config.toml
model = "audio frame classifier"
dataset = "melodies that start on their tonic, played by one synthesised instrument"
train_examples = 26041
gain_aug_db = 10
time_shift_ms = 100
n_mels = 64
hop_length = 160
input = "log_mel"
spec_augment = true
win_length = 512
num_classes = 72
output_stride = 4
arch = "transformer"
norm = "rmsnorm"
norm_position = "pre"
activation = "relu"
mlp_ratio = 4
head_dim = 16
fused_qkv = false
bias = "all"
qk_norm = false
layer_scale_init = 1.0
parallel_block = false
inner_norm = false
kv_group_size = 2
subsampling = 4
layers = 16
width = 192
positions = "conv"
init = "trunc_normal_002"
residual_init = "scaled_by_depth"
optimizer = "soap"
beta2 = 0.95
lr = 0.0027
beta1 = 0.95
shampoo_beta = 0.95
eps = 1e-08
precondition_frequency = 50
max_precond_dim = 512
one_sided = false
adamw_lr_other_params = 0.0018
grad_clip = 3.0
steps = 6700
batch_size = 384
epochs = 98.8
lr_schedule = "wsd"
decay_fraction = 0.4
final_lr_fraction = 0
warmup_steps = 200
weight_decay = 0.0
adamw_weight_decay_other_params = 0.05
Rows from block 12 of a small audio frame classifier, named by matrix and row number. Rows with one number belong to one neuron. Each number is 128 + 32 x the weight over its row's rms, rounded and kept within 0 to 255. All counts start at 0. Numbers have three digits each. After the name is the row's rms in percent of the matrix's.
After each neuron's rows are labels from the 100 clips, of 14848, where the neuron reaches its highest value: "top examples" is what is common among them; "peak on" is the class under the peak. Only what is clearly more common there than usual is listed. The data: melodies that start on their tonic, played by one synthesised instrument. In brackets: how many of the 100, against the usual share in percent.
# fc1: MLP up (model.blocks.12.mlp.fc1.weight, 768x192), inputs 96-191
# fc2: MLP down (model.blocks.12.mlp.fc2.weight, 192x768, transposed), outputs 96-191

fc1.231 111:191180121139121114112108142105064106098152145127062116134112144120099160113150145157130181113119058092116125121172143078127120122108140157134085156202093123143073149129164138121182113162161108122128090150142123154146055124093100135125215092108120111055133099124062124126112169140153141150
fc2.231 111:170135142131124160100111099149132140132155126083134071130064107104114094160119112192113146094134136145131114122117124166157095068129145096109122151173208085123168125138100142110127083139126153180101111127050166081063186141105141104093048151112127111108215158128137186118099164127132129180
top examples: the note A# (100 vs 40.4); the note D# (71 vs 41.1); pace: fast (66 vs 32.8); tonic: D# (46 vs 8.6)
peak on: A#3 (80 vs 1.6)

fc1.606 106:125182100130139067209084112151121096130149116127115064137152085148149075125101145081129170128124174088145121142157174112140116052111147148100127136117133216098140071115092173148097159138107068072151116089092164155109070095156122128137117126106107172069089137128085084079113123123163155121
fc2.606 112:131110129106118159077075135109143110108116086147190115100132135152151091074121140096102154118128122129075161133109064101163159100118074135059118110106173098157108113159108163074079066128117142139057088145082093087073146172146149191117090153116086163104156130113195134118083118051096186162
top examples: the note F (100 vs 40.1); reverberation (60 vs 29.7); bass guitar-like (35 vs 5.4); tonic: F (26 vs 8.9)
peak on: F2 (54 vs 0.4); F3 (40 vs 1.3)

fc1.14 111:096106175087122133161148120150115062139156126095104104140095153084130124106113085133147135124099182142089181110122107129039156070109173143148105090117109147105173133095132104113129089106107143176087072072139154121159097088152144059114129114135199082149113134117160118124150165152055075144
fc2.14 106:089057132177130162124118085123130082201130179105121083087096121132139071108093056086085125162073118136106128104074142120168138154093094050145132135111120130107132126127107164098126118118152187136103091106181065091101135147116111156110152135121137109116095149104131108107130172138066159161
top examples: the note D (93 vs 39); the note A (72 vs 39.3); marimba-like (30 vs 5.1); sine tone (28 vs 4.7)
peak on: D4 (85 vs 1.8)

fc1.377 107:099072108175095143126178132162104132106130113111146173060073096117145166102139127177176156146099148166138155153214127108084142194159116155119077109106139085119141135177104117153203098167106084166146142190170145091116142164149132104153105147168101133115114127115089159076118095042133124171
fc2.377 096:163205107147184130140107133084168117143177147135098161143097122157124124133115078113116120163097112110126145146161135089153109159134117113118185110124121184159138130156102104103106135137119161173115125152133137082128172123041128046076086064131095061163146155122158169122175108123140117182
top examples: the note F# (95 vs 40.4); the note C# (83 vs 40.2); pace: fast (72 vs 32.8); tonic: F# (41 vs 8.6)
peak on: F#4 (48 vs 2.1)

fc1.658 103:095143186101139058087129157132124126095147151040177082213176088152135068103171143125124115113112184167144108136140157113099143156131106201110177098096127124148099115087186175154098168164150154182139138140136161122150182056159179062114120119116147152175107167106163123114143136145126111144
fc2.658 107:075136143153124119141109088161109141120134176149152126189094109122090078140122131070071135131096136169102093131093137130109089133131112105161113157098147101142139111141129168110067162152127130194102100144148115084125228175180129157126084125078086137142085116103135093065174138073136131171
top examples: the note G (89 vs 39.9); the note C (68 vs 40.5); tonic: C (33 vs 8.6); tonic: G (26 vs 8)
peak on: G3 (79 vs 1.3)

fc1.236 107:127144060081118116121138167142115122170114161121116097160131120118150133151122060123169139066150143095195077113152130198153099109083111167137143119146171162076142130180167173116136067166160160150124136104142172153158128113147140094158144165119138065135138107144105093122117074102114103113
fc2.236 115:110148183079091102131124122135139161182055123135182110130123110148153142087148036098134124105114108107212119131094117190144079131141114173072127163110107137109117106123148113037116079129042165056127143131180140136126108158090067130151167134122142163123124153138168144184113086121147126137
top examples: the note G# (100 vs 40.6); the note D# (76 vs 41.1); tonic: G# (63 vs 8.9); flute-like (34 vs 5)
peak on: G#6 (100 vs 0.1)

fc1.501 118:160072128174177146081101117156109093137101128171134123163105155110113091146077134089124121140070108130094073115082171128136059153117157079109161105120083132121162067038123113121051101121138095112125129138108158126134086083116098098161098114108120104191140116089133131131157122161151142067
fc2.501 109:142208091131111118143074130109092078140122103143162144092115125084115098124122138096094163137090129110155129101121154161173222079115119114124128158131171167188139133178119113145106157145132218108166032139140121180140114144105108152149137080141155111112092149100155119100160110109133092147
top examples: bell-like (29 vs 5)
peak on: G#5 (35 vs 1.3)

fc1.320 104:093118175156093117120126161166126163115073119152114131131128127110104139101075177158137147104117103118105157139076143154115109152098104104112127171104116124071130114123087053133132121207118174178086111112076154089145148075145141161132094098129175141171143133103172132077157130166130098115
fc2.320 090:209119096115127160164154137105155185163165141120187127105055105107186081067106124122133156114138185101123137091130102130146118137173125120142152091114109143120110124118108177141119159151107086088158127117141172154064086119135122191115136130125115162104138101117146119139183116118117098152
top examples: the note D (71 vs 39); the note C (68 vs 40.5)
peak on: D4 (55 vs 1.8); C4 (40 vs 1.6)

fc1.373 114:115045071140108119101113116190170119123118194135068136189108126074169144187126112140166093101102171107134118161151134126156099137105132103125139191122191133157147123136108107154131139117115090158148116088126164117166125123165131146081176162175113158092143081114100175151113124134098063139
fc2.373 117:124137124154207110090150107183140153115130109115153150086074119126073060104075124148115100113074067151155103106103135119105067208126179120120126148100102088148107142092136131100078142137124161106108070124114101127091171171067109162081111105082081109120146142089158115135155094091155150173
top examples: the note G# (97 vs 40.6); reverberation (71 vs 29.7); the note C# (65 vs 40.2); tonic: G# (57 vs 8.9)
peak on: G#5 (78 vs 1.3)

fc1.270 111:093110153155129128158118123163131081112127173122108124122167161109143160144152120096126122198135183094121159053127106094131161158110098091127108112092190096127141140130206112099163137101175094122114133108146165132149115145149103145171117101185201122083078119098131117153103119147154085136
fc2.270 100:147123107136177163152130123106111153129160151173143108161150128151111164153138165144100112114198194085150100157115179095154164154165096113150090146100129120089171181101152174107113128125126134115189102142201155073144151138127130134157142178155124093102165123092224063139116148194105153130
top examples: the note G# (96 vs 40.6); the note A (73 vs 39.3); the note F# (71 vs 40.4)
peak on: G#4 (96 vs 2.1)

fc1.172 108:129107130112106141073152122103115156130125190174155181125084106117144198147172188150135155161144139099177169160111153140185162164121110141136096085107131158151124108089102117131129156113059103159130095148112149101174157114178142171093108107159078169052188124143110165081133109096127146149
fc2.172 116:114124116133182037130140075122129099142176155055135109147120112118162079163085153117126132111108119136180128136171140095147120124134129159169132127097132112134133108086128151117095093130154172107128037117100066155149138125125127127091177122113108081205126098186145120148085157105140140170
top examples: the note G# (89 vs 40.6); the note D# (77 vs 41.1); the note A# (75 vs 40.4); pace: fast (73 vs 32.8)
peak on: G#5 (41 vs 1.3)

fc1.537 114:189166158105109106128171189188157156136137086095117155104129109020130173100162137142150148148131137119100146092190112141100092109053091185131097139108118155126136069106126156129157165143125144119123121176127137088149122078090093087070139160135170198108134123122141097144087142173179130155
fc2.537 132:148105142132140168112066135098171129168188113144122126133060108148109157129091136120110125172130070164128093109083155118131078155140143083132115122074128161142116110137147137064161115142149119178130061165085167075076155094126127098088123140162123065132132101230157134123056167094146114180
top examples: the note A# (97 vs 40.4); tonic: A# (27 vs 7.8)
peak on: A#3 (90 vs 1.6)

fc1.737 112:139175176138098117090144127120090097095170131079103105193204129143158115123075143103096131133146109184163166153197131099103167134155146167121156113115138160140100148125165112147110163120137169083163132139137168105150120077121151092118132165092150155182084119077129140131056143201145145138
fc2.737 119:058146187161146149138115120138125092108134159125134112176089082115130121122128107125088149113078099132111135124118156142119080179149197093108165146119139103089117090136144147107144130155109156176060093161113103095075220152183067161131112159077117130082060126086115134140114124112142115198
top examples: the note G (100 vs 39.9); pace: fast (73 vs 32.8); tonic: G (29 vs 8)
peak on: G3 (89 vs 1.3)

fc1.747 114:102141153124137128139120104125134132085139130190177088139148085102081142115097137119151108123168117096156196152154122096140188061132117173099161191117136176085138127132012124164158147156160072116134166096111122141129123080093122120146097098131121128123194079082131171074104187114108111147
fc2.747 115:078161110145123106132095110163110070107116144157124109051093122147109073099080112075163087075069105117114139132144134118145112161146163083101168151139168152166058137102100156115152126176113199201142120111127144129097118091154132109156109079123144140097051099109165123135121112074117085127
top examples: reverberation (78 vs 29.7); pink noise (32 vs 7.3); bass guitar-like (30 vs 5.4)
peak on: no note (73 vs 33)

fc1.157 110:166154161102117168134171102138077158094145026130143109161160090170168132176118170120108115113170114191132117100158110125086092154120116120074093161090094131085136085082160176194171097108155164120153170126154201138159112114134142106136113096117099130124101124103087073143119131113180174170
fc2.157 118:152163153134189090130107087171115184128115084183147150051097128173142086138118115115165138174099112097136158149140109106135099117118135133089125135073146105126110078125161095188139067105110161125134118088122122123118180182111190097144149072142125145106108170135171103123142169133146094172
top examples: the note G (100 vs 39.9); the note C (77 vs 40.5); the note A (73 vs 39.3); pace: fast (67 vs 32.8)
peak on: G4 (53 vs 2.1)

fc1.33 120:163169144143106115144116098123107160082114128180159129151078133143117125124095174120170122073143163155138133119144166159078147082134051130109147138101178108122117120123129128115135085171129079106131224120093146144092088117109120129060105134205149145144115086108136143121151190111158136057
fc2.33 109:135153058124137117106086090086075119093138101134143091063101160099138107145061128128169128195068097119088159115168121143141093161149142105158151122111134139181112130139061120155108143177091199134139108123147155155121128133133104134127105156126111103105111060155125076093133172078116079116
top examples: reverberation (62 vs 29.7); pink noise (50 vs 7.3); bass guitar-like (43 vs 5.4)
peak on: no note (87 vs 33)

fc1.440 109:125124142099080128133119159194100120180118149108160127170105147107126129197103108104093131109144140137096109107102119165146090173152103128115116150146159112108119128093128147126079122129139171086127159148060097106101129142130131126101149090129174105150116180117099114150180140121172113126
fc2.440 121:084084135132142131161150176083142108091127158150177134121163104132123147152144052156192118139128185162094103127107124177150086090202120125126102111059161089141158106169125151130118112068179186112167115110107119174155141152146204141128134146128145140142107089143138152173053179166138078127
top examples: the note D# (96 vs 41.1); bass guitar-like (56 vs 5.4); tonic: G# (45 vs 8.9)
peak on: D#2 (94 vs 0.3)

fc1.310 098:127095129151160138134103152141098151087192080107137136110087115157159158183094149103122139102146085134124167150129162123120119143130195143110179157159160161154146192164112116196179067194144153150134099144139135130127134156131111093141150096121117188176152144100093138125099132121171107145
fc2.310 097:136167152171123115189063156134130120179151145093138084141121121118103118111118140146142091092204139096176117129142122098204160168162111180141069124096146184108113134065081106064084124080087183131084127166162104079118162106123102139109169123138141122134150147101174152147185154142077106163
top examples: the note D (79 vs 39); the note G (68 vs 39.9); pace: fast (65 vs 32.8); bell-like (27 vs 5)
peak on: D4 (29 vs 1.8)

fc1.202 116:127069124103140096136090184132076121104150149136113147139148117129110060088135116099098200094138192095130082116140156152081121115143110115101147107127092105104157102140091166159138152166091126175165164150135179127141127157152190110113145074121171105193100187095100169132141138165151171098
fc2.202 115:121122126155111119117073105139135186143157153127118173146044120149144095142126151109081206126092128152141118127088127112094078100108134096114130112111162093147120097189152146133061186128080112143203131172132171092155198171107168087112121135078122119135135116082111106028170141149133148168
top examples: the note G (100 vs 39.9); tonic: G (91 vs 8); the note D (74 vs 39)
peak on: G6 (100 vs 0.2)

fc1.277 115:121103101141128090096109117155121110116087111113137139117149119100175146110102118074191171112129109111146115104147198118125234093128147183111166090131124143125140137117115089157156142163122069109119139152067166191168063131121123137114103140152137178032109083102125153088070097073154114154
fc2.277 120:130116116102112134136161147149128122151174141130177117059117119189122113120079086101084147123096090094148117098094124151115124127130132162146136092097193067200154105236134158040140093109125164119057121129139092100112195121121141158153101133155072123120176122150124116119133102132161124158
top examples: the note F (100 vs 40.1); tonic: F (61 vs 8.9); marimba-like (37 vs 5.1)
peak on: F3 (80 vs 1.3)

fc1.205 105:186120125111126077155136083104164139117186086094130111122098118126100163124122128088144115091099133114097164092120158110104101108112057162096121115150205145140110140106144168171116129175106114108160140176140156050109110064149075078168140123129140186136128090149143156147080134169084083119
fc2.205 095:121189078158192182149163130145149128100147083145140113127109127128136117155149112178123087172121117115093104113175147064123103168174128098100132153125107154156136105122110151043117155153069173155176062157037124118119138130081106137116103136090224116105080128222210142110094132128102107146
top examples: the note A# (77 vs 40.4); marimba-like (35 vs 5.1); pink noise (35 vs 7.3); tonic: A# (26 vs 7.8)
peak on: no note (77 vs 33)

fc1.241 106:155151106142063151132189176120093189116199148179158166122142126113154156080151154136101109109177095149148103144153128099112128111152150086131086195137113132107120147148131161168129110182160146145081039082141149113107096112131099127079133135143098066136118141057134118087174130102132182122
fc2.241 105:108152116123146105149132097080120186118150171158129125071057154089134102155083167121105070138070117127168124154118162085135109088161137059139072147090127077128120143151129164058068140093121175117092082085068119092050101146102158152105105108156121088132114134140097088109152118103078158166
top examples: the note E (80 vs 40); tonic: E (28 vs 8.2)
peak on: E3 (26 vs 1.1)

fc1.165 118:105129137152088074103136103169142167138151128097126148081199075116116104148165121128159174185168152132155170107144108148148184138175120111127112096124152123086113054138144047203131118116160048095124084103106185132076090148107115084124093119146150077087120116165128124074094166106099126138
fc2.165 107:088103086162162114124125128134154140152142157097183088103145103148099086128093076118125123143094114095144104096096170083131147114118109140111054113037174173134119126169102149057109090105143140157132126123127088098105124154099175112122053137070075170129181145163127148114150107100165162129
top examples: the note F (75 vs 40.1); sine tone (30 vs 4.7); tonic: F (28 vs 8.9)
peak on: F3 (60 vs 1.3)

fc1.181 110:092161106125075174063126066146108086081141104133119095186141100071125148118130059154115096105072101106122135125155154096081194080122097149088143100113171120066095114151082132136140140106141104060135133105093118098088123074098169115190109174113092104116122177119074159110119139111186139140
fc2.181 110:101162129172131088125139143164122079080081143135210145141151090119074122134092086117059124093124118069125127119113164124152125190169110036093166089101147193141088074121123153080137163108180204140119099159153128118104163106098164134133133085136138132152105137144161132144183134085118101155
top examples: reverberation (68 vs 29.7); bass guitar-like (36 vs 5.4); tonic: A (26 vs 7.8)
peak on: E2 (39 vs 0.3)

fc1.230 124:169188142087138158071177107076064127108094082084128122150108137128108170103182205120122206120154126204089083128165172124085151172091119078142166145168163097132156114103137072152137169157112159127117118101133145109177139124159105115192149088107122195178118145111107103120104175170105098145
fc2.230 139:143124190109139169089098170117152123100185084167137145169078123191088160118122109133160131136140180118136104200118110112091157180118124183152147149163183122110133097149096130103144146126143145196147146062072106170130133121115131115135109112128106137102129135159106158122095158103101054169
top examples: bell-like (98 vs 5); the note D# (92 vs 41.1); tonic: D# (27 vs 8.6)
peak on: D#4 (84 vs 2)

fc1.232 099:141143150079139110137174195103169115152114165061115139044115102163222159145148160137136113110130077159171168148196146119090079137124181157161206067047103132122075143109182139088154150135148102134153157147143169113147128088121167148132123141124103141077131134159145122135131145128135087120
fc2.232 112:100102120174153167153144128082118135136167176160160161186091117114138087096183139109125141145167126103156116179097074127162063182125102083125153098115146085194157088147084159103071109106115108133130102155106067159127148141186087114129127112054110111121135170090172137123086150081194126117
top examples: the note F# (100 vs 40.4); tonic: F# (56 vs 8.6); sine tone (26 vs 4.7); instrument: flute-like (26 vs 5)
peak on: F#6 (77 vs 0.3)

fc1.691 126:139140115155136101160157103131093149163109152123086079105085134151098152120054105151143142173124130072107127171106104139181132115106130213149119102157153109178146102122160148097153152135183167155124103151132169111121164150137172141151077118112203108129162216098159127153135095139169100067
fc2.691 121:141138103098126144128108128129120193086097145172088181107099126151119109177125164189141049061131083164118076149116150055134114094183074099095106189138118157133152158111149105099116117190128096131086210140131134144112147115154162157118130144119114136151107114116128162096157120115131171141
top examples: bell-like (83 vs 5); the note C (77 vs 40.5); tonic: F (30 vs 8.9)
peak on: C4 (56 vs 1.6)

fc1.712 107:110111172096097146112138139102126106132173168063192184130116070095126104135161164168117098139105131138160129165086110122082164151178170165129108151123109141154081122114099095095106143147089127130121113108089123060130158154160139090094108123108093126122153122104071099150109077055181108118
fc2.712 104:138104023065166092107118141078106171115098157135114096148117145144158112138179131205106096131085158129131127058148127137098145144116080160121053125067134094116125164152092121090109107097162137149172090128071080116094123132092137132119084134089165097109134124180173188122127188077169189138
top examples: staccato (55 vs 25.3); sine tone (32 vs 4.7); square lead (32 vs 4.9)
peak on: no note (100 vs 33)

fc1.307 102:160128088156102144089063100125159097087144091130092061096088119099103150128162066074119107116148162130175103167131082115132084072149127099164142122164152165155134169159097144173120114142139120067124129173135085131198154092161147143096167145155151137114143048142155142109150130138144090122
fc2.307 113:140124166122142080112129114117121127187135169201109168116078120169139117119135092175118146108084089142121144135132087149161113093096073102062119147102187088085166112155146140130136081170118178165125154147093092194082165178116145141130129069126111117104140097158126125172142119152145114190
top examples: the note G# (100 vs 40.6); reverberation (61 vs 29.7); tonic: G# (44 vs 8.9); sine tone (35 vs 4.7)
peak on: G#3 (97 vs 1.4)

fc1.135 119:144171107133130118160146171126165111109124121110059125103152191138089130091101112158136105132134135054158114151102138178134102156119148139162099144132078132127191146138154148114159132204188157107151163104148193117127143088153154110074195186143153119096116173147144142124146110171143105176
fc2.135 111:156127111116177103133163149098120123094148145158111114077157090157061114139113112149118082149157104010158084112147049172147163115083179126099131162153165137128174084130136156142153116170162171149128138129131192129134189153062165134140082092164157118142123130111074091076146105132131080137
top examples: the note F# (90 vs 40.4); the note B (70 vs 40.4); reverberation (69 vs 29.7); tonic: F# (43 vs 8.6)
peak on: F#5 (40 vs 1.5)

fc1.108 103:212155126071104126099155132145165175055135049127123175125162144166117182144162186096104144105141159158162121110174147147071121145122081131142125151125138151129128095136108112143157171068108106161118123128119157151162132116144111147209089169150127122172106075157148123099108077106117139141
fc2.108 104:100109182133153130097119153116122147130120141183149160106110122162105088151107111202140132221117102133113158161087101140118088030136114108115154121157171148114077145196101134057119140117121153156084149146060111110081145113123116079179115157111113126148114139138145162182131132107139097178
top examples: the note G (83 vs 39.9); tonic: G (33 vs 8); bell-like (25 vs 5)
peak on: G4 (39 vs 2.1); G5 (28 vs 1.3)

fc1.363 111:175185086132153192152168148171095130138182107124097176152154093148087151162139117161101179144114145117109107100146156134161092148152115111156182152114083140093133146143172156200111134127136129173081108163043090094128081070132133119092114115111123084153094129120073200102127100152209148154
fc2.363 120:153098081167135180133116095140093177153124134200159095158140073151076158168151147122117105191053098104142064095055103140135123144176142113100137167123145118086092079191133127109151111128144152201088076173125134111094134126143089068140141113120113154132125093111114080037091150143112127156
top examples: the note D# (100 vs 41.1); the note A# (66 vs 40.4); bell-like (52 vs 5); tonic: D# (45 vs 8.6)
peak on: D#6 (96 vs 0.5)

fc1.113 112:171119110180154122155174167171172131141065134161126177149186108139119121160075130153119102084168081131070122110082131160102084152181101190124115075129163119151128186096117136161097136136169188080128124173070132095153122059169195069140118140103085091129137121064153154128106167155163123103
fc2.113 107:191089083165118196170108098113155101132144140099168186120123144125146093147147144158115110128107114140135120112162120050110053168145093124143101084113105118170167141147105085121092140070076126116158112091112168189135089148172102187158156169129086154121134171140161126135119127142151098125
top examples: the note D# (73 vs 41.1); tonic: D# (31 vs 8.6); bell-like (25 vs 5)
peak on: D#6 (59 vs 0.5)

fc1.536 104:193215158116096125107145116154162134090095087121104129173147112144137080149146083145138173148076127135138157122152162088120174149128107095142101079074121150128142078073121130119126091095148107175086164149154158165136066192075070103184095168134187207112153119160121119092137087125180170138
fc2.536 104:152102189163205108092121048127153166136152082131108119123130113136121058138130128169214108173123130114132110157073138067184101140138156093131116140078113135082101129110118180051052128146095098134123116158154133117074114213108107090160095124123150125144153182152164103140104118109169114186
top examples: the note A# (70 vs 40.4)
peak on: A#3 (59 vs 1.6); B3 (35 vs 1.6)

fc1.342 111:116109158139098187145091154182148141147141148092126208169122103112135181162112160117117101131131113166078155160102094183158150156184120117172098141107094088094113219099119107090141105107154179161125110106143085083097203126112109134111117109146115140143164098115094067123124108088163110139
fc2.342 119:075064076110139120104132102112170092110131125111144086106136145150089128182199108128176153120136197162129115118131157098087122130161088153170069154091138071099083146098159162107147134129126169100149082113130134130141134183191134101049100126125091069134117119193131192196078161123155115114
top examples: staccato (80 vs 25.3); marimba-like (25 vs 5.1)
peak on: no note (95 vs 33)

fc1.547 121:113101147163138159141163180147169088083086067137145205073191136135081113174179098149118122149151126155135111145125168095122114162180135111129093094130133134123093114145096148120137161110124121094111138159126109085093152164173141121113122144074075182074188159115150059141107106116156115073
fc2.547 129:135064150182077135084167101146108174134110115146100120129103147100065102140094139126131188173166109185095103134156125113146078101137162133083150084084148139097197130054109136139101139126162206134152065133174124117082173134166163123101118160155163126087177085103162066132107098095096091079
top examples: reverberation (87 vs 29.7); the note B (69 vs 40.4); pace: fast (66 vs 32.8)
peak on: B3 (42 vs 1.6)

fc1.625 116:131165176076060162137113139114173095157175090177154115136178101101126120101117069124153168112165170074125174058143163133130191119095062197119157082131204147138153146092100109142151124129155095181085140141120145133162077102106102123102088166139170182083131096091157103101082160137149133122
fc2.625 112:107128168201148170116069161149128108120111124165170071079102124109164094146118084129074123112127088102136120088125135101123106137154096110099159136059129141159184073154115164074166082088123193068134093150150189118121145116156122152166148087136140121130083068168181134137089080050165120156
top examples: the note A# (99 vs 40.4); the note D# (77 vs 41.1); tonic: D# (30 vs 8.6)
peak on: A#3 (80 vs 1.6)

fc1.525 117:163086117156125077111117147126143133131130116133124085153091102136180126097127128063092184155144113193135098136188108122177125144157133132129131079093137074144126131062192182140129141104113169134128070131173181145126116126131163136145095137127117206157143174113113099087066109085143181104
fc2.525 108:098104120143255074113185121171132179127118135199129188113166112214187074099135082176108098160143129135119120148119104153105140105152124100134115115155109143110157147172132085104115154113106139093137121124146096093063137140086108108173089151076173155101097148150182086187144144110140144147
top examples: the note D# (100 vs 41.1); the note A# (75 vs 40.4); the note C (67 vs 40.5); pace: fast (66 vs 32.8)
peak on: D#5 (86 vs 1.9)

fc1.48 115:111137077120134155170110213142136099139133109105099124148129068090206148120131109166071075095171124138147147111186134134149147135112125139177180101116135100160089193098090117160169133139118113169185117135138160142176120157164167211161123053139156137169132131120138170163134180098142106075
fc2.48 118:143124153130112152172132163097166162141119152172160122104127071154112108097084090151102077111125160083193073107145138154146103124114090178099165156088103103100141147121136180087113136125116164143140132111191154153140089109122111090144134114146092184105138133159185151155128090128122061103
top examples: the note F (100 vs 40.1); tonic: F (55 vs 8.9)
peak on: F6 (71 vs 0.3)

fc1.57 118:130091134121131145090091156070125100114148123068172153077100131140056129106123140141119174126077143127184115106105171142173146115119103168086128136175148139118163053083083121146113142213139155138162170132101140109111116080147101139197136111130132166125113154149173178116137156126125080108
fc2.57 121:130097145140140177141168098134133168170148160138124205139088106132167115089124114129145130128136180107108088081226129133097109063168164120102149076139154139143084146112166209151154096091165131122117175096129130171127113158121132157172083145152169220110153103138179147172141124099138110097
top examples: the note A# (86 vs 40.4); bell-like (29 vs 5)
peak on: A#5 (67 vs 1)

fc1.575 123:102151132086113124133084154169157105157144106086105154116128133147104092119179138127124128152131163101081152149094174061155115187208131148122148122129210138104091164070097152104130195120177099099077115131054117116155114072118099085080113074133126136098119137107119087127193097128120103077
fc2.575 125:143203091149106169130151138126070164137093179101172124116098157106153120117145109122150075131161151081143114124038155094151060156165129114100095097140136135123103127102160115142147156095061172074132106188162156130119160077143132104175125081090156089133032076145167124130122108113062138181
top examples: reverberation (100 vs 29.7); marimba-like (28 vs 5.1)
peak on: no note (78 vs 33)

fc1.497 112:155110086143073123157174144127068188138103157116154168141128169079127167146151165121119094132123079143117147138169108157106116105106122148161106082136130148114122118182131130159116183153189154096136095106188163076125128109082145090095117147154155073111105156083146175158149180127094159147
fc2.497 111:067127109124162119076099128077109177126131075097157141083138114105118109122092119113117098186086080148102076152094141118119104120137165074129085129089106115206104122149157133048185125153130119170100110158116139050071165138094136132121062082167068127180131130095100113117132142113117142188
top examples: the note E (98 vs 40); tonic: E (33 vs 8.2); square lead (27 vs 4.9)
peak on: E3 (86 vs 1.1)

fc1.720 115:091144158148073068166149100151092158149092184090136165109127122158131122128137088125140132147138110124091147164194112174163064103138109155071111176121107175158139151125095144108191127167042142141137136102132147116155100150174127106170122154029164163141128099082126150108112190104111166096
fc2.720 108:132110129119162143117126145097167120135118093099111122111098115139093093182121111182147090092161096152145139061143097098154112109164181084132156137113125102154081111134092110112133111168145118135074105125179118169075134157028116142086087095081112082102133096193122155095160128104067171156
top examples: the note F# (95 vs 40.4); reverberation (74 vs 29.7); the note C# (74 vs 40.2); pace: fast (72 vs 32.8)
peak on: F#3 (48 vs 1.3)

fc1.644 117:083099129162085123137167146176130093155095120153171137145089145189105060130170130099100174162130133167153165154171087136165122054180119106166122106154120152140105160129149085128115176135160139137169091097125096086097093085123161128111137102136044110128113129163081113088110092178160169076
fc2.644 103:138122151123092147197126130096142156140106096136130122122120158123102141078153129133169119118077122168157178147095098107128140083121110146109087085118095123105132115180065139153083127123090183127116059175160100109121167106166098138112116129153128152170061083155159086104139161128127123128
top examples: the note G# (98 vs 40.6); the note C# (69 vs 40.2); tonic: C# (29 vs 8.1)
peak on: G#2 (95 vs 0.6)

fc1.347 112:143097150122109138132124148124171146147150191130153087136073138098181150147119085166114186119188162109149119158134160120163156088128054136141091154096119113119111113128097161160115146102086084142113072150110149109159071119089140172102146145182058114143144107120097158172129053104083088145
fc2.347 110:150112129133169117079127122160121102128130121103154119126071121114101063119130128156112136127086072141163089152138139121132130127156187160118126151108140134170100075101142085106094111124140206109134053146106111116108149121119091119125122110082107112140168138156184176129152128102167156154
top examples: the note G# (100 vs 40.6); reverberation (61 vs 29.7); tonic: G# (59 vs 8.9)
peak on: G#5 (90 vs 1.3)

fc1.617 109:092091158106152099120145165129214090065145157099197139117091148140120140119141086106171103162130186137091150109173185084069107189180117166117065085159093110118104129158103075116151161112059119103113101131168155116142136084169152102131110126174112135093124129146148125137111189167112131120
fc2.617 118:084065105196133114163094099080135105145163145093106114094131135113157088172117090143102137167139155149135120076089146120173113130100164144161096127149118145100155136096132177034151088120157143152160063157129114059088132118070182165151116104129096140124144146144166141121126181118101108192
top examples: the note D (100 vs 39); the note A (73 vs 39.3); tonic: D (49 vs 7.9); bell-like (32 vs 5)
peak on: D6 (81 vs 0.6)

fc1.624 102:177074070170092058144102138148139151157098097122116171158146123086198118111105116133191083109081111137128141095170163190111029140152153130092111115121174157189179129098103170155163235108153148079137083116189119118093106124131102148097157146155145170131102119142120185142105148120133137099
fc2.624 096:084100104163173132096170122135118144153097145098124162140081137185110058117129103147113092093099085123074092144124113098097103143133169141103103165143122104108153171147096131091139118193147141157098126137105141169085193135088172137090134135175104100100160124131109103166155139076183088197
top examples: the note F# (100 vs 40.4); tonic: F# (36 vs 8.6)
peak on: F#5 (77 vs 1.5)

fc1.139 111:144164116130117203149111148172084122089075162187184135125085180120092113128117125147129157098068136119204107179086124132173198077094187106105125131170051169136096146123112154136158077094153149099120132135155144138190108123114079131138138151126084135176181106118070181158110137111205108105
fc2.139 109:101095186123157081101103154124167118175087173146145090078058136138088115144140116157119133143103070087156100098108124101094127128160097156116113148098168137138083115130091088129081153127084146164127131189153130208104079082108113113130128101122173095102141139096154163102194100194066098133
top examples: reverberation (88 vs 29.7); the note E (67 vs 40); pace: fast (60 vs 32.8); staccato (56 vs 25.3)
peak on: G#5 (29 vs 1.3)